python train.py --model="self-supervised image encoder" --widths=[64, 128, 256] --beta1=0.95 --weight_decay=0.1
Rows from block 4, named by matrix and row number. Each number is 128 + 24 x the weight over its row's rms, rounded and kept within 0 to 255. All counts start at 0. Numbers have three digits each.
# proj: attention output (model.blocks.4.attn.proj.weight, 128x128), inputs 0-63
proj.0:179154082124153130151136144160119136128152120169130107141139121124169103109146089110121103118090127144117108135127149128147092118097107089115105094119121130129123153082164171127122129168106105
proj.1:145164115128134158087143134105141120144137093156143117119108094152100106121085117122135105119157154184096146181156115148139122109087126125073133112159129157120128152100193164146112088138108111
proj.2:126119191146167153131128106139127131108149129123085088119126165118081144184108162133130138120116124100128086112110138106108140126127144133145155105092169126139111144148110132102083114093167101
proj.3:125132162111114142143084092126096125155120133155075149137091153131114140114114133105128170126162116110190124106123108146131157140100133142078110142115118135103171137144079117117150085099192129
proj.4:134069183094109119177096156095153106146149149140112151135126100157122112150130165087098111105119110140108157117153088164108099099149166130143127143135124145133131144135116144124103119140105186
proj.5:165110106086117133101093116143140131113137139082112117109152086160125171092118140080124136097119102187124143167118162102155160114124136126137134119149149137133106127101087168143145105140124124
proj.6:131171099151144137103160100147094161156141132155160158115175131143149122152101143090126129135093161180123171118094103077111171119138165113117131134124101109103150130138144122115145106093115119
proj.7:092147104139159095133138124094094150162079100124121145120113149124103124159135122173151162137162153143142103102084170119165102123141125147092133106140088151138114132115105121134161150134101121
proj.8:130177126149132122136114143167097149150092115131117080109140138136092085080110152127155136110145131080134138116139120111085105122148143140136127145136159105147147115183144101166132165154118103
proj.9:138108158127144119173093152096147124113138154132171108117145150155117188134140132166085113104161134148098118167141124158116158140085122079107129134141132133072174155109142157144101142123136146
proj.10:155153156097126130139122099136130086102205060127137106146130155131165112130141132133118127128130105143111122163177116157124115118132107114153130158104168126110147143156105175143117068111124086
proj.11:132045167099128121138135144128127118104158117140091108138105077131112145129162133094085156099135129075120110114175124117106068134142158109126099138088153158159124117143098099165138120108154103
proj.12:153151105132142135108135146141124131110083096135117160141116144101158108153156171159112166116118156136103160118075111113098145120150172104146109087149130153068132145139135136104128154111160153
proj.13:098171141131112107150121106128191144141089100097131142139097105117163120107079133126130123105160124096123122134129113069134165118167105117109148165109108139133098142123096107140077182139183147
proj.14:160097099095141110120122077087133090132152120160121158144138156079161137122150135168088148174109132153118089078148188139156117135120137156138124088150091139104094142164113140120138113168119123
proj.15:109149106126142130072089118137135128123096125161097100170117143104154133116142125174103113169109094110128136157149110116112175146120118148143108138140102114165125150114168116118137132125103140
proj.16:118187129162149123140137136151103140115113061149138127113127111121122124107100152083117110114082129099125113152167092142102115146150138129163173150093088117118104146172201134163132127121166182
proj.17:173108145115118144127108097089134110143084180122156061142164123179145127116123163149174137136073085103140150147153108108106135154137108156128122136106087153096118147179144118109131141157088127
proj.18:159103126160089115112112148158107098116150103155112137122112111090156095079143138119109121140096162160136139203164121099126151137100120157144111104115131152127118144121196142111160152106168119
proj.19:161136148098136146141147126102155098099145117142160128185157143129150140109129140166155110159114148138136092126128116134162181132131113132087147100097104143143153163142160151090058118123142073
proj.20:155131108125123130138116112081126107155154068104133120155125124142091180132095099127099154119089147151084155104188126156150111093126135113130122153122134130110127143132135138135127069135082121
proj.21:104108160093144115113114121132131123150145139111136100116140093112107182121158083128152129102110087079140103068163118127123120150152131146119132127143126122120110095099144142121105071108160129
proj.22:084136165105150098146195116094115126126125121147101158125129138111130141115162114149079152165172119112129152066145126144130123097174155108160144122082119109128095112092122142147090177112127089
proj.23:145191089165120117145158170111131067099118094139132146105134153144171116110143110156144125121130149152150157079169177121093103118147131130170105183095110137122125090102135101131149137120145107
proj.24:131135137117108117118139121114097132110184149100147071101161124123107135130141116141130154115116170156073157105121141129132175078177132131157153103117158131160132155133087164137111087145105111
proj.25:113114117119160133135131146130107163123120102176101118160134108088093147118124182069116133109109096128110093144135144146158184128139135161126135144120160139161109101107113096202125113132132125
proj.26:108152119151133159149172148122116119131105138157163117110154126118135164101154157142175167108115077144170126122126138137145112149129137146156105133132132108125118154118147151101119099152167101
proj.27:177145116185147144142091130080124123138087139121168164143136125099101118147107135163117088106112156127127102118046123147110135083120121167112137113139137148105149104105096131162122161129167139
proj.28:127135151116113175113120118165101110131111131105132122159102068130149146123179107120094095117160091124091096175110171088130139112105117144109119149146088149121155153110116150151141074106089114
proj.29:098141147096129153109139149113158130103086162125106121146129119176164148125175135194123125115073129161097113151156147152116136091185125162132092171127152165126119130149123134134169103108103112
proj.30:183139144163124143121139099108128099147143128155153119098148122139086179112111135153138141105161124099122090127120137112116111137149143104094142121139101129067150147119127141106126096075116118
proj.31:129131089112101144105109141127122163097158104089129114161137129163139108122110058106153110085127150125151100154158110143144153152119106146105078117137113117159102154126085113108102150151153118
proj.32:112122145141122169119117122127142121149081174175154146126140100131143143163161114151107110138082162133141089140087098119196152099161138111123094079106117122086094100083118085114136118116121162
proj.33:129109129164087126127102139135131134142120104112115122138156151143100095164145131139182141157186125092095116104126134128070133176069122106154095114090122113166149104123107105125128121114143075
proj.34:143182171183156128139154108167143129148112137113096130116083175120121110155110125128100116131132162093116140114084139169096115090142125140118114146123152086157116114126106100108112175079169127
proj.35:159110147162129082134166179116121142130130154149123170151154147117117115138146141118137138116162136102117107111078120165101111104127106168091118116160135134182149131140123118137117121142157073
proj.36:150167157164132156171123110117163128121154102144166121147184116177106074154108124100092140129136158111182128137147100180116158130116129122140116121117142090123133151165115114086115139125176095
proj.37:105115103114103096099103086172134111117131140147205157127102169108147166108162131130116138149127128134091164114109116121143134124134167103115143140079165115099173143111110131144143142094139179
proj.38:104178112150126109155149138145095147131127143119132133119090182090151096111141132101148134147113154152111144121087139106122148120112168123096166147092108098133124119118152095148122175117162144
proj.39:129150108090143112132112135126133148130118130115147164143159121160091136113141143128133108093139080145160120132185129119148174127106133147089104139143134167121121166127087112136136123142095169
proj.40:105157141123126127145130107178128107098148129083117107163117138110106108129153126120175104117151107070133122148137143151109171106135120128086116132133171143197147115111138149159074120130109112
proj.41:081139128159106106150164133148137138133130131121162123113157097139113160118088104097147123095152130093180112121139123091100143117118106127145093145096191174131120136129116136083130161086113105
proj.42:169173107164113151088109154108140093146100095134115116142137066147149126123090103125131122114102150108141112132137095139152086094097110103104101110144056129091088131117135122117169105159129086
proj.43:153104098156138124163166111091163096136110140135148128142154125151116188134118120124130131121117154153178115119125099108158117104114106108138076105078124155124100135130161130085143126124124093
proj.44:108119122164118147136161162148138119143120122150102114134114087107144136152124097108143168165129140114176121151107126111141128172173127163178128114139133155151078133129100147101158137103140110
proj.45:109104117118122126134131121140147131140114144140123118087087121070143126094117112126093127126154077150118172116146139138123132150105168126138124121133087097110163151082130133164098134111146209
proj.46:109119130134144128085147102114102116133107104151099171180116133090123139097100126183113166099126169147127152172114131103139148104104121133120127119067106138088123082127137078117130164146152136
proj.47:134119076153140115077121109154117112127110154100157108099137152095110173143171116114132186151138165085099110136117149117140105097117117116104115111159147108115135091155108113105208119110137095
proj.48:120114108090120132089112141103100127085117125121106103132130154173145121137163082156115125131152081152139128126149157124125102145165122120155135154146154088094136167110123165144191105135058108
proj.49:083121124135109131139136143145103137147119117124134097079093136110102155144190175126116088127139095121169125129122167092070112167173155132134101116138129132077141124140168085118131157083111098
proj.50:116099138165135107111133176099102157113134131133113155110155063111125199107100148105160112142140173087124118126153150119153155134142115135123135150117121096155103099127120060173109114092157133
proj.51:090150143127095139139143080157112168147130135129117115123131141144179176107144092135140163101102121133110124092113119118119108103155133123118083130093169119119112087142098134156139103125140117
proj.52:105111172115124090150121149139133128128121134094174126130141157130137110163144150099159140122139099142100132134176148056130122123116155113153078124151141118106134148131104124141147120125090129
proj.53:086092124125117139172127130144174149149122151119094131114129108104130124150138154143096157139110127135097198100102147140127124126154152140150132156113101110115167089153080056136120144094185164
proj.54:136131126137167140102094133137121152140085133121098100150144123094132066176131097154119137127117108136141132117115129130091140128088107115148136104098119126147129105129132107151123182166163094
proj.55:137112152170086122163101168166125130100098143125150095090133146133094139109107184098098113100157119094124126123095148124110095137132124138123135172110142122156171112164127116134138143113108158
proj.56:149103098103115108168098138099088133185131163132112130146155145128097154136130136106132126124161123123131147124131162172179113099109062188120095150148104150200165127118140107135169110142132148
proj.57:167127162130134163134095125131124138104130136156114129151129070157118174137129162118164138094070138106125174160098086142135174104097136119070142142084113118120113110117154099115075079116152095
proj.58:122086101146155135098118153154097162132088137155104119128078099151156129149135111117131109161133111088124116132148090193110115167174157160071137119121116122152116092131108125160172166124158108
proj.59:123125137165114066131171165152149131107116123107140131100128070128083110150088144069116105164157165068095132092124121100149158152145143105124139117131151124085117124123151137108123139111076151
proj.60:154123118076126096139112109129127119082131109124107133135121211146143105148126132091123114151180121136141123127121115159169130122139095096084133168126143126119162092160180120150102129093105147
proj.61:161103140156140097110153156116138163155166175160154136120125156141120136135124127149121149163120145131123158151128081084153136152091164129115138092086088132131132139114108167131162153162163088
proj.62:111120105154154140123184107099100151163124158147152174162153124073091129165108141102133111115130128145120098174118141149166124110143091151102098114135120175113138094133134159131117095165110161
proj.63:114112123133138130143098137112121130144157136102124101113140076153097141102131140173173108075115106124152119173166150088125096120145150160120123132152134159125118155177090153142105140145105166
proj.64:098113140125136164126153136107161148099160178116166102173147143114113112135084161133118098153189127085093117126114182111136107152126118134122144175144149126129128137143089136162113140144111131
proj.65:097146107124141104097117116131121100147129136126115132100129136156140115127104114119173137096132155158154167158143096098130108110125157108106182160158123091132097123134129167142123170188141087
proj.66:081070141178112137128092144149149191173114153120134134119129104116106082118112121118115107147158158122127106193118162111096124159090087104130113126175147095123164153140134099146108185145135128
proj.67:105121128132129108136122108102124104110183118136143130114136116096154107161096135152167121128114159088107129088115105083095146131151131135140154107093112121120103089167104134092048151106104151
proj.68:169137149105124110112068128105148103094117144130150140116123122122128141137123157162152085114084114133124120101143105126153111084147186125110139146076041122116127082140103153129132097123114129
proj.69:130132130116104075142082122087128129121142127097138118147171130100098081140106128146183118126079124141132126114137106089149116150091126076129173139096124142147156079129124122164091103144128166
proj.70:111120144163126119134114113084115164168080134114142153137101141101112104117078110158129102147131156152165169126104121142105091138130168140143113168155158093130107129132172177151159125115119196
proj.71:159074150133135118160123138154112113160157117099120095095132126134101108090137109148111136092176081138109119117171165116107111146066170133121109092143110139112136186152126150103111156106106128
proj.72:143117121121130118142099115155098123162149136123124128076112139136151148126119124098159153126169165089101157104145109181121105135120134093097139101161134149111115104103119143140154171037140153
proj.73:112101190125135178083108129122142113106131165129116095120114136117103168151185117115146122136088159139085084149138160084149106131110136108105116090134137119110112155091128099125100065137113160
proj.74:142148117119148188139134151106117124126155145135112136121170085111069133166121110081143160101126133132116108138149131150120130107121077156116121129195161137155093139133123152158137114166074104
proj.75:095153109113128157159159082142122112145139131152113136154126151128114181164119145105084133117158138138117097120118126112168158102130132127139095153105170076149101079128110094101102148121143132
proj.76:077149152124164113158228111139118096089134079136104109141106163120115117145157164125134129115136123109117091117146145108113134099150141100127101154148154088123171140133107098127124121119128179
proj.77:160144104132143100169101119134120105161146151124108088092168122133152145114156143129125139126098098095141150134134105102159107136106133134181122119149110119116121118153126132143165140152105121
proj.78:140163112122139120115139121098086124148136084117106133144129121118134142116117103127148199116113130184109118106135160149152107109161123118088136130116129145154107090170074135134149111162123120
proj.79:131141108169170150149126129120083130159109117124070152143110138102144158120111148132104155113131137149150111127083149129134099128080136165153156105181109133124109156137125123059113139135195145
proj.80:168137116142113094120150159152155091112108111131080177094084099108142137151122119136085125165099097128114135121129096141193148125133166178092117109084146151139098095094104149132163120130147121
proj.81:091127093120147157129114135141123172116160133098123147135137164168146072138117138129115122124121135163144144140096130117127098145128140086145115075154067154134160144127094157110125137178120168
proj.82:115157131142149152126160134159138140109136129134132118166101149136108133176168149097130116146115146129148087103132147143065150124178145131139132087182158202133112126094127135113099118148133122
proj.83:102132163102130152130151093093109122176154144161118124161112165127116115149103130162146153135165127134102152129144133106114102133145102138133115142103132169113192121162102168145139118116138157
proj.84:065091117125113122127084138171126129113085138112131123141088189148150102125145091142135113161178122111148111120187088093148120151153117136159141144163135145118136128152122108114151179087137132
proj.85:110119110142115102139132170130109128139133113112141163123119118128135142124108087155140119094166136129157135087081124105146098133151177147112157132168122105153121156110116137125159171147107134
proj.86:124131106088149175112136118119132121097152083109106125114156059171116084158105083119149137109128105147151117127106162100194146114099105105145149111119115132137076132091125146152103123173142119
proj.87:087118127134101144116130151117158112112144121063110140146145118175119137119094118098185117117114110105139114173157071095141164122125108162128111099143119159127132104137138145140143133128135165
proj.88:157114168129119141102105170176119106153140109145132112117103155110109066123180135139124142160162103069098138102126093141107096132097162126104161164145134120106132135141127143154121172139124159
proj.89:122102127171136088175128160149137137084138098067147113102124113155128119126115096116124110120181142131167119115138099116122129125105169086128130101140151111107133156142126089093114192087094141
proj.90:182099126118113091162106165124146102106139119119069093100142114083118131130145137135114132163124087159107141140146140156135136159159129134141138109146094188145104161102141194124141143138075142
proj.91:099135102148148139096173139138097158150097123108153122142141100149117157148087142094150109118135145074134159105086111102138151120196110107141169152145117094157099121107149153121107132149135108
proj.92:152131161181109088118163165155125132124073111101056107177149086131112071117088125096161115113134154092133156139149102107077124116142144137144134183124179146148114127124111120129119124131138104
proj.93:100110142166119129111140132135121089128100136140133113100146112102127147170143129125128057144109094097194100119088102136114138140145120119167090096104117149121103112138192110117145117090152137
proj.94:172111109115170150108076146152125155040076123126103112172119157135167107126098159157110148112109135149138143112107129132091103141119137181142162174143135093122171159090131104156133113115113097
proj.95:139163142126146178108125144165123131153191098121153148120105108132149073168097128113136165133183145104121128144062138119105111145119151110128174096125144099102126098144092165151142131108147111
proj.96:139078138096129087158139079101103120134176132152138111128091167128129153134164131154140127121115123105151119104117140091119073153197142164129161141111118197145123149129087139099098156132165106
proj.97:142134137143089110108100130132163116081164119138129103172109142111132122120130108164120107118121161136106138156136111176133120108113179138156126130128124131166113080100085159144116095107134168
proj.98:135132148106160132090147117199146134138126190144092130117138155160142174123172121136088158122139081113142119165102122133123170115102130135129121121143158078117134121139098113167186145147153140
proj.99:168123154146144121091110156146156101138120171113124115111132136144142082147138140130092122144123063062126131141136086070140099146067117111156139136101069124111155139146157128122150143173160129
proj.100:110118095107145102113163107154069130140157141145113185095125151138129159108164120123117161144129136157134167108103142133123142118153150119105130144097104092136129147088115110149165110093098128
proj.101:136143166113166161111108107128073121174125142138160120094168126195126136140121108102150128087101122111115086072120131103173110106131105114144144106145120104135125140103133140140082118129121130
proj.102:174145192160169143101130108101110170144076131157131127155173094153102141125105142115156153097119148111172133115112122144127128077128105149131091139111139138117135108129095083091121130115144101
proj.103:110152084099111121147127143139194139098124138124117116086133113137108120168193146086099149119110099116109144081126135135152135118093127127145106123105154142136130103108140152165132128136073131
proj.104:134125090051114114130092097096130123114139129147113134136129134123121152130168071163084168120163096171150130114147118137145133065106125110140121081098110182119129154112151164142147137109118111
proj.105:163112117161123073164137123116145167137104080117089090134154149093123090107161164129138144114114167105131135117133126080131110128104133114115092133149127147111153101184164108091113136110124116
proj.106:128130147138168094128144089123133156117156136170099185119169121086176173129139127101127151097114158110108122108108163130156108135101103104070161139154137136112132105127131135145146093136151134
proj.107:080135134133169134121158164171151090075114123138138175124135116105130115183134150138109126170150151133112133101130170110114118137157148121159146164125124143145137141150166112124147132119117134
proj.108:115093135113094121116086136129154109144128107163156113146122106131093165111116085152080098128166109088119094126162103116146070085089141129131134150167127131126144166160140148125142097080116117
proj.109:161089115099155113167094126115153134127148130118133120122119134088136116115142148122108133147170071136120133079168141161140146123090134154137109138136135147148128165088126137147123130116100105
proj.110:120146166120155179095160134140102129136095119166120161110093111112124136104136144138113127115117172173104098161119149153088139073129135143124085096133140148079150115129139119153138094055153146
proj.111:121128143103124101149102118131130136125156136118137114092151130134114135079125141101124099101126133101093132160105156150156114103120126140086105146076137098144147146095150139175106155092133111
proj.112:089101117132123110153129156083129171151150142192152147145156130129101095135178164132145133156151121103115134129168117102141076150114142120141098126106105154119133113141101139133165096118075155
proj.113:160125096154131130136125080150172132135131068133163136106121125123138112130129109156083126088106083144141125107114130181084119138116149117137134117150118092135124149114157134128089177140137142
proj.114:090119140166128153119154152138117095130134103174105119088106106145128121152124130141127169119157162097122100156116130150098079114154114114158127113134149158161136135148105136088096124115173067
proj.115:122177102147092122101075127082119118109174098114165134128137155147141143139073104118134137121141140135106173127140098128130155152112112121130180173141125096123123173118162101100107076093094094
proj.116:103139130089142108122098123154142121118129155115085142119070175105158118107137146156078097166140133148132111159114195137124154113093135153143098112116115133161138139108095096153173153094171163
proj.117:083118139099112145113100158128161128124132184101133122128104153151121173175182133136116116145110119088115107107111077113114118116122114147146126108105121122168086181146159188116142114157085157
proj.118:120153117118161143145143138130139109077158093125126120172137151132153108175131119143124137131110119166114157144164079098127092138094174107134095132076088177105175137133114156117145128187142117
proj.119:116142095134156129144100075104176157124152100148139121135144126131092140156121143082123159092107111144183064114100120120137078148180118113145175127118110139114108107114117133143118117176136138
proj.120:115136139164111149128101075136158127142089099146167123116095145149125110148141097149144135122129143065114099095106079180110094105144103088166141127132147131104131122084109162089110136138187160
proj.121:138095083136121075103122131128130117132127147135097114096086194069113123111113113115105132169170085143101114130123137097163134150118123141096165153144143118145119145128191155133139119125062155
proj.122:158087148137161167154086142127101145130129122134110140095111069140106108156115139114128091145146062125142116123160129161102164154150136117123152134085150138121125152123134120156135106108126135
proj.123:165122085107117132151083123124115112105135110163170094142136107100126165082106161090117113075116096110087132151143098161138183098140169139116166115122131102121096161111089148128108100134120096
proj.124:112144107112113086146142137100142115159090114111101146108190141103098130094137084091161145137134128118163089110116151134142126135105077128154153136141127116150079144137157141128115108162156087
proj.125:096153085139148149090111105137156116100130132122089125129097143136074061163092081148127108141133130120125102070138150143148131135125153147119108073117101123120084121098123091109121152127131146
proj.126:108118140108088125077116141121122133102068170117111165092114140163107138151104189122153148154125154095099135124098097116144116091130120146122143114129150130092180060120143109136131120132127147
proj.127:106110130145125151188124154143114113162153133093127095097075119136141126130151102103171167125165129117166149108078136173086134129142168115168165084143134127139107149144100166104097145108122137